python train.py --targets=["light from"] --embedding_dim=128 --weight_standardization=false --depths=[2, 2, 2, 2] --stem="deep" --am_softmax_margin=0.3 --residual_init="none" --orthogonalizer="newton_schulz_5" --final_lr_fraction=0.1
Rows from block 5 of a small image embedding model, named by matrix and row number. Rows with one number belong to one channel. Each number is 500 + 25 x the weight over its row's rms, rounded and kept within 0 to 999. All counts start at 0. Numbers have three digits each.
After each channel's rows are labels from the 100 images, of 14976, where the channel reaches its highest value: "top examples" is what is common among them. Only what is clearly more common there than usual is listed. The data: rendered solids tumbling over patterned floors.
# convs0: first 3x3 conv (model.blocks.5.convs.0.weight, 288x288x3x3, each kernel summed), inputs 232-287
# convs1: second 3x3 conv (model.blocks.5.convs.1.weight, 288x288x3x3, transposed, each kernel summed), outputs 232-287

convs0.26:458467467563483513477438508521483519525511500476505517469474532475480531474504559511560497512512495506524528510469531495507563467518532507517540512509524521534534504495
convs1.26:471514477505501474513478493499514481488504488480503510539486514460477467471443560514488516510552498531514503508490516520485547520520517534466500549498569550499503524499
top examples: light from the right; count: one

convs0.44:445503463487465520496473487475472524488525496471521513491469508498491459499487510526472466495473482454510529487421477531516528469482484525449510499462491496508491537476
convs1.44:485478487496499509519473479511482466501505459488545497482509525454471554436503451500492504463509503485503499470488518495491529525441494497450515510481532550533495480522
top examples: light from the right

convs0.240:444508431490526515476437475513498470491503506542460475474525481494505528460517504523469484491466509482535503480512528484535499498503502496479493502458509526496475438522
convs1.240:460501466492520509518485465477506509478507469507519473472557499498493512503507508472525461466510553523546470521486535504503484545491539527451503517501555488520485454466
top examples: light from the right; count: one

convs0.151:448476506505503431485520501468497522490509423510491504470470488495534559465555509512514542510508503483489532490427517552518535521514507512479535482493515485497481521540
convs1.151:522503488486500496484482487469467447498498509513494511508476544483508494449507498550489524505488515522528494502521507472518553489522516495492526512464523551493475564507
top examples: light from the left

convs0.145:484494545511518500476532499522523511489509491511497533516528470502527485487478533492455538512474505527531492521516475522488494499518476526442508496485554518503507520485
convs1.145:485525491483467462513520531510474507499506509505530517500512474529538495519510473516445510512469508483542501485522494490462525451487479510464507477503494516499472544496
top examples: light from behind the scene; count: one

convs0.109:513523556490502571496496502511520468544517476494522492503530470503445498484552499515493483528522503482516473483482515500492517490464458476480508511497482511477479465480
convs1.109:538467483473490532515502518508477507523508507494514475469519529458486531435534498492543491464496524554502506493512488472471515467537529506477537508471470474507514497497
top examples: light from the right

convs0.77:469521469518512526506483495523477523510489500527460504460523510522486515461521492501481513487482463516502491433496497484509481449483483512442514506493513483471502467490
convs1.77:498507507464498502571444538537480468509523510524479541485515486461506494525506466478540490534492479504544536489497503513489472483481493487500473543541470519432513521496
top examples: light from the left; count: one

convs0.4:474543507479503476483516505490533515480485473477497526511524527441468499470461538499499461502484499450496512520473462500449499562488473508467463521491490511473514465498
convs1.4:513474525514487523484499461497505513496512524481467469532483472516483517509504514461502476499454480531468495494478468485495497486487468512470464495468530498486493523503
top examples: light from the left

convs0.252:523480465512480504516491527515480506483515500514494472522524487480496522472483491487531446500492528516525442461521507490507481497532489494485497501470512504482489471495
convs1.252:482473490453473478492447533509544462498497458533504479470523525484486548505475479525489469468512535493528520531481498488470527507509545465559528487505521488485480456505
top examples: light from the right; count: one

convs0.271:465487522484539481519528480479494483517522539503481488487481512517530540465480469485491445506521520496480453546506484481498495529507524499512471494519508486491483509480
convs1.271:476461523500500479514485469500570473510525519505523493498483524480511495498490499503502482463468488510486451504497528494473508474533467483476502471524505472454494486443
top examples: light from behind the scene; count: one

convs0.146:526483509494492509517513533486519536476531501547507500472494473514531473531470499531471487499529491477523372503527481461501462486523494496437489482502510520504499516510
convs1.146:501500537494539523518503498465537485511544524568487515516510482512516517533470473502484537459507568506496477541530451478455528481530483492504490505507496458499481480490
top examples: light from behind the scene; count: one

convs0.184:528496491515473498510531516502529565493536541487453491480509489509488480440495458492496483483496486516469503485492492437462464480459473507490504485507498493480487483507
convs1.184:451509482487522491452496533507501481466520523493515509508491488494526479563538505498522497514473484482484489450534532462539463501500473497486527515516464456539488482508
top examples: light from behind the scene; count: one

convs0.67:475519502496492456486490499496454487497513509463501460465472533521482530468469470485569487517488478521459525509476497514527541524559521491533453478504478486490491495472
convs1.67:498451483484491514497525497499485496542513486500486522505431541513501474510469494500502477510453527488474506516513471510557507511503491488497480464481490510475494542521
top examples: light from behind the scene; count: one

convs0.166:476497515522502534492528510504459528498544464480498500522456536498471516477529503493506517502545493492469462489483550524524516552478521505445530507494499477515530480522
convs1.166:524551497520507479518483523485475496526475484487523523514512543520503500499493517511458565527473491477526481476509523505527532484543526491474466492514480487507501511516
top examples: light from behind the scene; count: one

convs0.199:535472495542486516477514482529471513516496520529511483507510486541526478515467509498489461505501521461510470491509530497487500477474519521501500484534523531491467525521
convs1.199:469483466546431505506495486532502520485529509518520491468545456463484475567472455484544495483502523461484541501512528498503537487511474507469500471509472512498522467505
top examples: light from behind the scene; count: one

convs0.161:471471479479476505510517483536521484485492498488528469403439542500485559484485440475489523505503500486539522467465493486505522483504484485541482501490502471492515539503
convs1.161:521486497504473500498470488532463504499466490434536464468473492472451433472468481476509526545507527521514534494543475505511498482469480507527476442496541505508501521508
top examples: light from the left; count: one

convs0.150:511498505496510520475518505531479503534499486479498486501514494526547520468554522525470534507500489504513509488496520521522501489537512514457481556464501483496515510517
convs1.150:502500541528499531442531501511485530467505496521484513503505523485472492534485457471507482535496527499477477489476543505526512482549515505505506484475512488506481533473
top examples: light from the left; count: one

convs0.164:487520496486484549480524518486496479467502484474504487449543461474481515482518502516545484479497492450482546482478471534494531477514527497454513479470487480503487534491
convs1.164:503530472501505490460476515502467471480529501505508467571493464478501487534459508496516478503522527524503466488510514489512493476503487495494511478520443472496489466506
top examples: light from the left

convs0.76:493512488512478490494489517480434512481495514533503536471451555520522516483478445489511538510534525516507516519498528526501507537502514505519470499488507540546510526502
convs1.76:482535515518458505501503478528513548518551515522495510459497527479469505480463503519533537502498475459504522537442502531516512495540491505510488508508497530439496502514
top examples: light from the right; count: one

convs0.192:491471519459463497442519504549494532519520502509523496499480458507545460463522469449473516498481504507484475507486519481504456493483498487498449485512458472479531492515
convs1.192:545511529519461492483504502518477557504549499550452526483493460477518493510508541506437483540503502452489507500494509463487457519484452504545494513537478489526541463505
top examples: light from behind the scene; count: one

convs0.58:486455501530500527482461483463465481474510483485503507513506543497505529476495535500489516502488447475538505495428479564485499503500463502479514506487540524533524520536
convs1.58:512509493455499495502486484509489504524485471491497483479535545483487517427498492501493515507549447505540553483430523557517497517481508532453529520458571514485473561518
top examples: light from the left; count: one

convs0.126:501460514497485557476518516543514502532506501495506486471574516536491506488509483533481503520493540524497463502550519504530488489499507522478484484477511499496497537513
convs1.126:469487526472489465507464522518510531457501506460497493471530487509457495540510466480491453471523538510495476480509517508501471517544512520485512512517507505514482500482
top examples: light from the right

convs0.46:474511491504481525519497507500558483481505443501491511547527483467472489467489487523528509532482498499504497471459511519479472474487454470406524491477491491500481476488
convs1.46:517504498487490511534506494503518503496497528529520526504553461514526517483516538505474540540486495533559511505566467500478493499448538495477468488495503553492506491473
top examples: light from the left; count: one

convs0.254:546491535495501499516502504543470505485494517497487530477481522504479441485519482517515544524500480527467518507499475419542454538515504495512500498504451503504518505481
convs1.254:514485509540546502524549503516468511494538514521532549515496476465545499512550552479474499566470479449460475509479485475492470529488472477522445481488469527496517489482
top examples: light from behind the scene; count: one

convs0.155:471539504502547548499522511473476529480467515490558499543495477515536523497495424497502520481475531446497486509559495493483468455454536479518475462492573481515492513481
convs1.155:526515512529524515523532532490468497505544470496477545503476495501528516474511543512487527507518494467504519493514496538472492515507499515465470478467485487505483473491
top examples: light from behind the scene; count: one

convs0.171:506506495531525465498546510500484538489517456452486503455536503486497495490527537462465495524520466497493517480482492480498494440469509491478509515442510542489496496509
convs1.171:513493510565455473512519528498483521522529517499448465513492519485486520532509531476470487520504504502507497512554547549511532506496531553485477493490526506552561478533
top examples: light from behind the scene; count: one

convs0.276:453525488487523498491475492455498487492536557471475512472514555460498487473468521495515438496468466467471475473485504432501496495512464526478494493510523512519482470465
convs1.276:500458522463494498503486508509517485478490489474518523468478516463510547524480483473498481501528488490516500509485509499502473519527464521467461522521520464486522511474
top examples: light from the left; count: one

convs0.74:474521470499531462491516478494449539477511545516457511487496480527501458551516491482468566482546521472484491523460492490485510476514492505510470524476467547503511499477
convs1.74:499523423496541532507465511538501488520505474506476528543519473505518471533424501506472528489488558533507511499498501503458487494496533444518498448523479499506529442482
top examples: light from the right

convs0.13:497454547519484443484562496511463487497480494522516523501461465514489453564496489472477495517527505560523453521542504486476470504495541508549446486531486533532518525505
convs1.13:568509581486501487496565505507456530454478448502503496542506459546578468519504483502528512511524517462497505509500457497490453477485463491506473510532487487475536498465
top examples: light from behind the scene; count: one

convs0.233:471524465484508498514500474510467495487478465548451520560500488523543475502514503476487517512519531512493489510493498474511485490495534514508474527449508526489512482526
convs1.233:501529504494558527500478518500477549490484522554480525543511481486542477485512495516492516515459496498480496484474461463479473494450492476456486526498500493504506514513
top examples: light from the right

convs0.30:518498523500511490503517493522466518485503481505489505450455489505486458505489515474505424505498460494512462503541538471492470532503467512535467489478484467517509478518
convs1.30:544480478531523521527564501522455488525507453507528541535449513477555462488528521505482482534493475465535500550524461545488440522500501515512501527525515467496451505522
top examples: light from behind the scene

convs0.108:451538502511488525480466480531452511500470490525474508549542494483487498539560421499489479492504492517512465493543522497526509487503485496508486455516483522494491505502
convs1.108:484536512545550501511486562503532509479523530533514508486512474503493474554512543473500518493460522518469544485496521502489498523499529504521540515503482539486489467468
top examples: light from the right; count: one

convs0.91:522511484504518484500553517533477544520494521594456548497509524532552481521490546462501492507499532518496466474532485522507475475497529502429542503492450511498494530481
convs1.91:467527445521547521495506484487526499469491490531506518481497456479497504514500498471475509464485531551472464500536470491460469500508509462529485465497501463492505445498
top examples: light from the right

convs0.264:515488524518509458500518490522500518498478514488521535476446536490436506485472491487475532499514447500499562498437490496467528534486498465526491507455474512462514513481
convs1.264:533525528513478526530474533494462528492481474480480522463531498493452497448504432504514488532482487497474509476485471503500490476511452501540494477486514509508507480514
top examples: light from the left; count: one

convs0.81:477483496503525562472530487478509472489479479521547526516510435508516466491539473473466502474505494481496401494537494478502494509504497531464511503501515503511494519460
convs1.81:495499491531491481518496469534489537508511485527473545518531487500500500492466477493539533552505563507468553511503482477463499437464539467490460479517446476464499472475
top examples: light from behind the scene; count: one

convs0.213:530533488491478531514501496471486504498526482468456486516511483483504512488514464528494512532489528506545506451506494504525469469512418506505486503498522476503476515465
convs1.213:486467487518484512532465472486479460479477460457466490513491455499485531475483450492490499507492500489508507472500499477481467504473482496506511508433499517456509440487
top examples: light from the left

convs0.115:524522499490519523524506513513525512515539467514514516486509486468494497489504474537498480522491484490497455470511500446490472493488454487462495497468474498462476463493
convs1.115:534477514488488561528555535493495531516524508496450517500510522480533526500486478528488451469472509524478483498478459475496482509499490502516510483527504465486499561536
top examples: light from the left; count: one

convs0.265:508494466521496485496447524522508518508477519513531434462499488479522513467555477500461541525473526478480461486541430443514536504501497519504507525535516472512510535483
convs1.265:487519527475491522461518488489511470484573501474485495515493467524491537480530523515494487506521510523503501542489514494523536466485547500547527497483524509484518490512
top examples: light from behind the scene; count: one

convs0.53:490473475492478477492508497492475473485475464479517475462501487491527489440515512520490504524478506493480512498498477474519462444456561497506513524547494483475534505501
convs1.53:474487485495521520529518483491488485510572504533480466490500457502492544467532523485483486494538545552511462514466536491538482461482526528499481508489518507467470529484
top examples: light from behind the scene

convs0.178:497514515483475534486504511514448494530555495499502483489524493518532487453515505516507488484456490526519512487436483515539505496515450520461514520515491471483513473495
convs1.178:488526508535464502473509465498541486494498539500470472503492537473500529497509496521511546483481466476520493466539517515515492522534528493518458508464484507517432505467
top examples: light from the left; count: one

convs0.5:510466523509469508509531490506466482546507494516535491455495519503471539503480509501499474507486522506465494495518498495507486501486474506498471488488513477484529462515
convs1.5:520478504534473456522524478518473514520516459511543522424515539522460460531487499522530465521522456556502536508537482498488529485481527478489463454512502504421445542481
top examples: light from behind the scene; count: one

convs0.172:425488518506454466500490492534436498530497469475442494495495523533538497497462506507480470508519485532499468494443515508526512524525473478482510512465519513512497513495
convs1.172:490498553508551505518430476506539506511509495477464462475501494477449496465504481533472472517524483465514497495470507540535499464518480508506511499457540462492496587530
top examples: light from the left; count: one

convs0.204:460504467446499480487488506519494493531517514533491517492485493507495522451538477482485519495545483493512464493520518508516516480483459482487513512485499522497481531514
convs1.204:472545465512506522478509472514494497533540547467490458511486468511461525498496494494552489509500490473527460479479485476517530506511495493533505492562469558469485484534
top examples: light from the right

convs0.111:518515440458510489490503505515444489504510464517508507454525537538501496551518427486562521521496480497530490472536541478554513489522496516532494478528540509505476518516
convs1.111:482521457511490493503452484472484523542536486530509462470486491485488513505452495526490489499515500485518472534474503495492461486478486519493486480527508506467557498459
top examples: light from the right

convs0.51:490513545471460485544554466539493495494497511465502547523496540499469534490514479508534509489492505532503461430491486505491499484492464487511450514515465491505488500503
convs1.51:529483502514550450505526543504480490466510487493494448541471513568558446505513532508476478439481449499491465495498488467530494560531532492513501480482470506534512532500
top examples: light from behind the scene

convs0.217:491505471483521506501527498492480537461493451545524514549540501540535474512529506474489485500502524484483498488513528494496494512530495487459466495557467490454497539501
convs1.217:494546473513513475545499493539551505514511501535512501494506487492500464499491494528459490456492518499468534511500470481528469537504481478462509502510464490509467478541
top examples: light from the right; count: one

convs0.266:539492473502542464504533492499487529489495513537548533586492470511547448504520505468558538504528486540473504497472533506469508470477483467511499504519505530493488502467
convs1.266:509525477485540500539512487501495514523461493492523537493463474519500447485514527479507510485500491511462484519515489472485495505472496519484480497529500492512494504491
top examples: light from the right

convs0.160:478505503509504505474522509518480521485515526534502470485479456499498512523470493469495492486510540478479444490555497463490470507512501521546449480529498515496527479492
convs1.160:518471497552495465495520513504472492520532480529498510506519464475502500525460537503529513512546538514491489513524506491475491522437510504492507456531519484491492453499
top examples: light from behind the scene; count: one

convs0.78:485497468512513466472513510484491509531512508459554487498496473529523486499492534477499500502536459473465497510474508509498506525491493528491541469498449502488492527478
convs1.78:507514496492494484436450502499527502503529497504453495529477438472547458532488500464511508483476485528484475467538522485473489509507529485491497466553483486507494482455
top examples: light from behind the scene

convs0.119:521510456495495506524540517522525515558511468488481474506535470484453515505576515472524463495471515482481508519503483481511495500459551494494480488498471474448500456469
convs1.119:502459478467476529509484497505455511515503507495500462495493516465520510501513539528496505498520498515490497508510510480525496542478474515486530551504459491507474513502
top examples: light from the left

convs0.176:563468498562535521513510505518517534474529537522512511507504497501488484505485513462463485486488468472487515494478495488487499457491543498498503513493507529521470484498
convs1.176:486508525459500475494542499511483522508479470499546538482501487515495478521517470446507481517523485483492501491479495532492494505492514507463488525520478468497536474546
top examples: light from behind the scene; count: one

convs0.275:492501476471534493499493526524498493484484472569540517500453486524475485447506496490518475464505481512464517540484494477503525534514525516462491473540481525520489532479
convs1.275:484483503495506464528497495473510491518508521545541551531554516527493566511517508491494491483507539515482539482517486504481463517483490503518481499503502478484489502487
top examples: light from the left

convs0.147:504507524517517455490512511491487488520478466467506448495494470483523487424487527475504536496507514494501544523458503478526527541491552515499497533515509507495521507506
convs1.147:491488479499480461493509474499481477521511485511511503493499555489531517516479532572469514485516520504499472496479565572544566516509489487502479514502516508524516538549
top examples: light from behind the scene; count: one

convs0.57:533498449458480498504511510535498499489507532528533519570480510518517496514472519481581521499459555542505498470528497519488514514518515477547454494564498498474513522518
convs1.57:469543467440530496528506483472493464486477534475497505538460488481533479477470484495494504465506495466473484522511508517504453512534457502452481453510471505465473507486
top examples: light from the right

convs0.48:514523440522470467515460503517515499517513490481513518503485519485511480466529524509502450466537508527554509526455560528533501486495518520486525479509531458506492495488
convs1.48:476520513481526536469500555434477481476466489505494518540519506504493487530486524485465563500511488470528499478501538508541537539506498493494502531462495468530507510461
top examples: light from the right; count: one

convs0.47:468504468470486500488492509516479495493505478519478546522480469480545503476495516508437447486512510489501439516476534497493498554525475477514505475512491468484509459500
convs1.47:518461516474492548524485468511517474480520512487466527507481458518489483529507529484517492495463491532554484504533489535518483524508526502529517478517517508496501546480
top examples: light from the left

convs0.43:475515479454469557489526493516486511510524496534515521501541494513519483460486503536522493514476513460503474462482484527525501518514474492493565467459479457482499530462
convs1.43:506464455515528520516487485442484500531519503495480476526516487487521533477525489555500513520523558473501505519525521512489508480482454515480533514537471491490478499483
top examples: light from behind the scene

convs0.62:478478480560458501491500467555524480501512502503509514467502512497502525500493494475497508506522562485489451486506504466480491496507520497521482525530494505520513481484
convs1.62:529456534474496474488521546505466484481526484464516487450454452505519463474475514497497473478517510509509523530499464502510499493495483487466448498540498508515519518488
top examples: light from behind the scene

convs0.280:452460476534508507488535501476524462498451509519501534463467520491528521514477521479484492473515520465468527479467463528505524536506514536517486536505512484503567499503
convs1.280:504479485499491506530456446485543471470537483516516488480512489530416527590479511482525516473507524499497472513491496460487530513525521481497517484535484499476492463452
top examples: light from the right; count: one

convs0.129:465527490464508485528496469511433529482503498522498523490499478510507481501465489497490576459500505471497463498505520525483471511504516518510425521519509541538515523488
convs1.129:498544502499524484501509490484498504489484469537514495526476448501518462531516481441517500499461517513512512487512490454524479550476507496491508474473494506493522485523
top examples: light from the right

convs0.273:452526497457541431494504502507486466508502501463523530444461473511528503475519472515527501495500479504513469526496502489522500537513440485529477497528501495469495479504
convs1.273:520483474479475491469497492465534476482455488462508496468482508493482477490499517491504542515497503442532532474504495507472526486512498497528514453483475505502500516410
top examples: light from behind the scene

convs0.117:491511488495471531497505519504464508554531494514473503446550497515504506530517471509493515487502536471501522472451449507486498419495484483486513457487454480496505489479
convs1.117:522518469493540574491517468532442516498560512490449511505543486464497512507475467489555487488480513517499488452479494499477485507465490483508525525509496524498517512515
top examples: light from the left

convs0.153:524487482482503502501558497447530476517488520466509510549478504505506500517462507501496521515518512537500454511502523500514479523498485483482518499527529487523482459549
convs1.153:530462476480497507498544466467508472533499507518491503455519540490499528505495521474494471455508534506482458503513480485490514500512524465466472507491481469500456469471
top examples: light from behind the scene; count: one

convs0.284:507472513512525555507500496498460507458500506498482528496485521540509487518513483516501515501452450509476529498463482488509524527538496490544483517482543513452490519482
convs1.284:503496506529503521518526504507478497465507495533499528524483527465531490456532541479486497516499483500504499482431508569485497498526488502554524492462515504512508520477
top examples: light from the left

convs0.287:440513487531511441477480507460528490512512534539514484473468462487488500506493509520468481485481533501483472509539467511544475473462544481530487463511455498499542483498
convs1.287:517437534504518473492481507478545495507465511455488479543469521479494490542445528505498488460455469487479483462521505506454509486512508507510521511518478557492512511490
top examples: light from behind the scene; count: one

convs0.193:513490454514486466462477462489507444570488498498475528531469474528496475466525510507453488471519496515517509451424521488486464519473493522468538467457505483519484491473
convs1.193:546513530507489504529531529518490500520532484527488469470500445502473521514465482486553490470495519531471456499495530469508550423515507541486467489503528531528463471472
top examples: light from the right; count: one

convs0.61:527508469526496515507480505489458488490496506517482540553531444514497431558488483494501484505462474497518435505513510531481536468524466488512460436505492499494506453486
convs1.61:563500528538458563477517441496498509495508477478491478495491474491514477486467516515542502478467501459525548465531485491452450530450498498551490473472468508465497475451
top examples: light from behind the scene

convs0.35:469471488518454509476470510532484502471496495487526490446485485517496519502504532497524550534479524530537512505473531554500506468530526540510506511497531505469499525514
convs1.35:504449538469522482506469487489529506473472501490470482519493557469513501455469509508481467453506486553525481498488512505537531513503534538509525526496524544539497546528
top examples: light from the left; count: one

convs0.19:448447462493472529481474490473483476524513493543483505466511497505510509540508490492510509508488530493494574496505521528499528486523476512530477480473514521517503491494
convs1.19:494503508495513516499494482515503520533473532464511490515485550508512476438514529506521517532507454495510530478468520500490521500506531496506508521483530528494483536524
top examples: light from the left; count: one

convs0.15:493494529512547481509498498483480545479483471493532514551546457491530491453519510475472510509549496511523498518510519513486511520499503516518463501486522520529502522488
convs1.15:501474557542495506535525514474475494494471498469472513505465513509567517474535504539481503500499507489519443499445522530533516543477506515500525526528494513548510505529
top examples: light from behind the scene; count: one

convs0.127:507470477530512523508484512492490488511462468509443518495500463504494478520483528475516522493489477481510483471474512569532527453539518489491500516501514504512517492514
convs1.127:477465488477504521538502540540483508503467469530497526530488497482485482498458466542509481464507480555515498509500469505463483462497507506525475455488556507508467514515
top examples: light from the left

convs0.34:516501494538533512530530512473438518530506508521512514527462518488551493490472538493494522501461478513505544493513479512523489487488513512475488518485512501499507563504
convs1.34:437501490495528523512483456486508486465489477501496476495484500501460542493486517525464524477512514490531484523509545487511523474513509515509470520479545510506435493505
top examples: light from the right; count: one

convs0.1:527490534491512452494546501460466464482471512489494512459441483507518529522461550488465504504484483476513463473500506483498462514507533516518482556502554536524529492522
convs1.1:508485524492507492476474465514483534519484488458542499513475493485494441513466449499492476510469494444505539521472510492458537446490515505501448459466483507508525535494
top examples: light from behind the scene; count: one

convs0.250:518554450522551424468473465516460542512504503482500523537486516501524495446534560495506511486513476478448537533503538528486551501483520500488443510486482485510529502467
convs1.250:505523482529473482508456494497496495472476489480474493494507447521557482540505506465532502480500523476514467463534503501530446478501514519500476475534469536502536514491
top examples: light from behind the scene

convs0.38:392525498531514458505482473471488524482492511495534505505510528477507510481506498491482497511487493476504464492448461488477517489494490532536436489477488489532468522458
convs1.38:536499520513482502485544504500468510488496503488440421511475513464497515513439490493464492497504467500485508477477554532522541486516526498524535480457520527488510522513
top examples: light from the left; count: one

convs0.197:495469499490504540509463535564522544494473458453523548471494510515476540494521501465517486510491505463529525505498496472492467518503558521493506505492522493479469507504
convs1.197:487544486517504499486548506447442515434530496526457492520520483513536531499515448513524551487459502518488494492482494452491487493509431510529502477489551498545521474495
top examples: light from the left

convs0.220:499516518482506543505496497493504495453498506516523538506514497534489520467518452491511476487458470526456464473501481458546512484511441528503477485505503489524483476487
convs1.220:481505525488518543538482523507519554520483486506494512516500515525481498520516503454477540460537509498487475514465516443513475509515487494510523541508509490534496549512
top examples: light from the left

convs0.110:488474476501481517492508467509485483517487458492496515493480547529516540528501483553511464504503516543488479491587519504543521538522471492515547466533480487515529515495
convs1.110:486492464490491479485469495514498492509487485514480475472538473488551513499483470519524447523486504491519459531509495478460467487521479497457549515524484501430477537527
top examples: light from the left

convs0.218:529484521509515510491491510521492457488512511470531530486514497521521491536512503474482513512495519536514472480481507486503485504515460500484473522518536471517512536513
convs1.218:524487467494521555466491522478537545509468522469502471536475494545517515455536482513497548496527519538514521489475523513490497517489487462493488516488503459498480518459
top examples: light from the right

convs0.25:507455503528498455490470506494493515481532487498532472486447510496528534492475483502461506532469465488505529520475534497526519459518507539458481509473499501531475511540
convs1.25:504486536528486505492537519513523522544519487509509530474501519442468493466493510530463459458542480511513492507476550555528478513478507538490461480503543502553511475493
top examples: light from the right

convs0.255:503497486485520492509508499520498515492483520557565479523518550532527517483502478536510515510463499498514562504484495480506498498523516510529445509491448498499474478525
convs1.255:478563503464511496526553541505506505459469520479488520539519468506487488523522506502500496508504517478476517498489454488496505517546471491466537495487516495485500557502
top examples: light from the left

convs0.274:471497540474484540468526500511470492458510515432527495500462523495494521465517534519450482496478485489524499450499526477539509482509495510521510479502460473479463475481
convs1.274:535485494488523483513506516511479490478483485503518534512486507504518459510481501495515492498504463502507513496526530462512516533540472473541515516486486508469489531525
top examples: light from the left; count: one

convs0.185:457468508543480523520495486536469529486491492557471469481504498517522498476477480499496495502469511477460489484563496461524488507510461479480465504455522513472480502509
convs1.185:476531498498512521513552501494538530518543495530500517444530478471474475510469496517480482484527464481550538510501485466469446437501506490526501520509487506453486511454
top examples: light from the right

convs0.59:537474509523485487477523482508501507499537515532505492481485489489488509495490481503514479510472494456492458447457464473493482476484480482494484517462502454445502493515
convs1.59:458527514524447556492529533529453513490530460494457470484501482488439493509466457494491470470526505479483501483523498501485481503472477501527463483519497491485497502528
top examples: light from behind the scene; count: one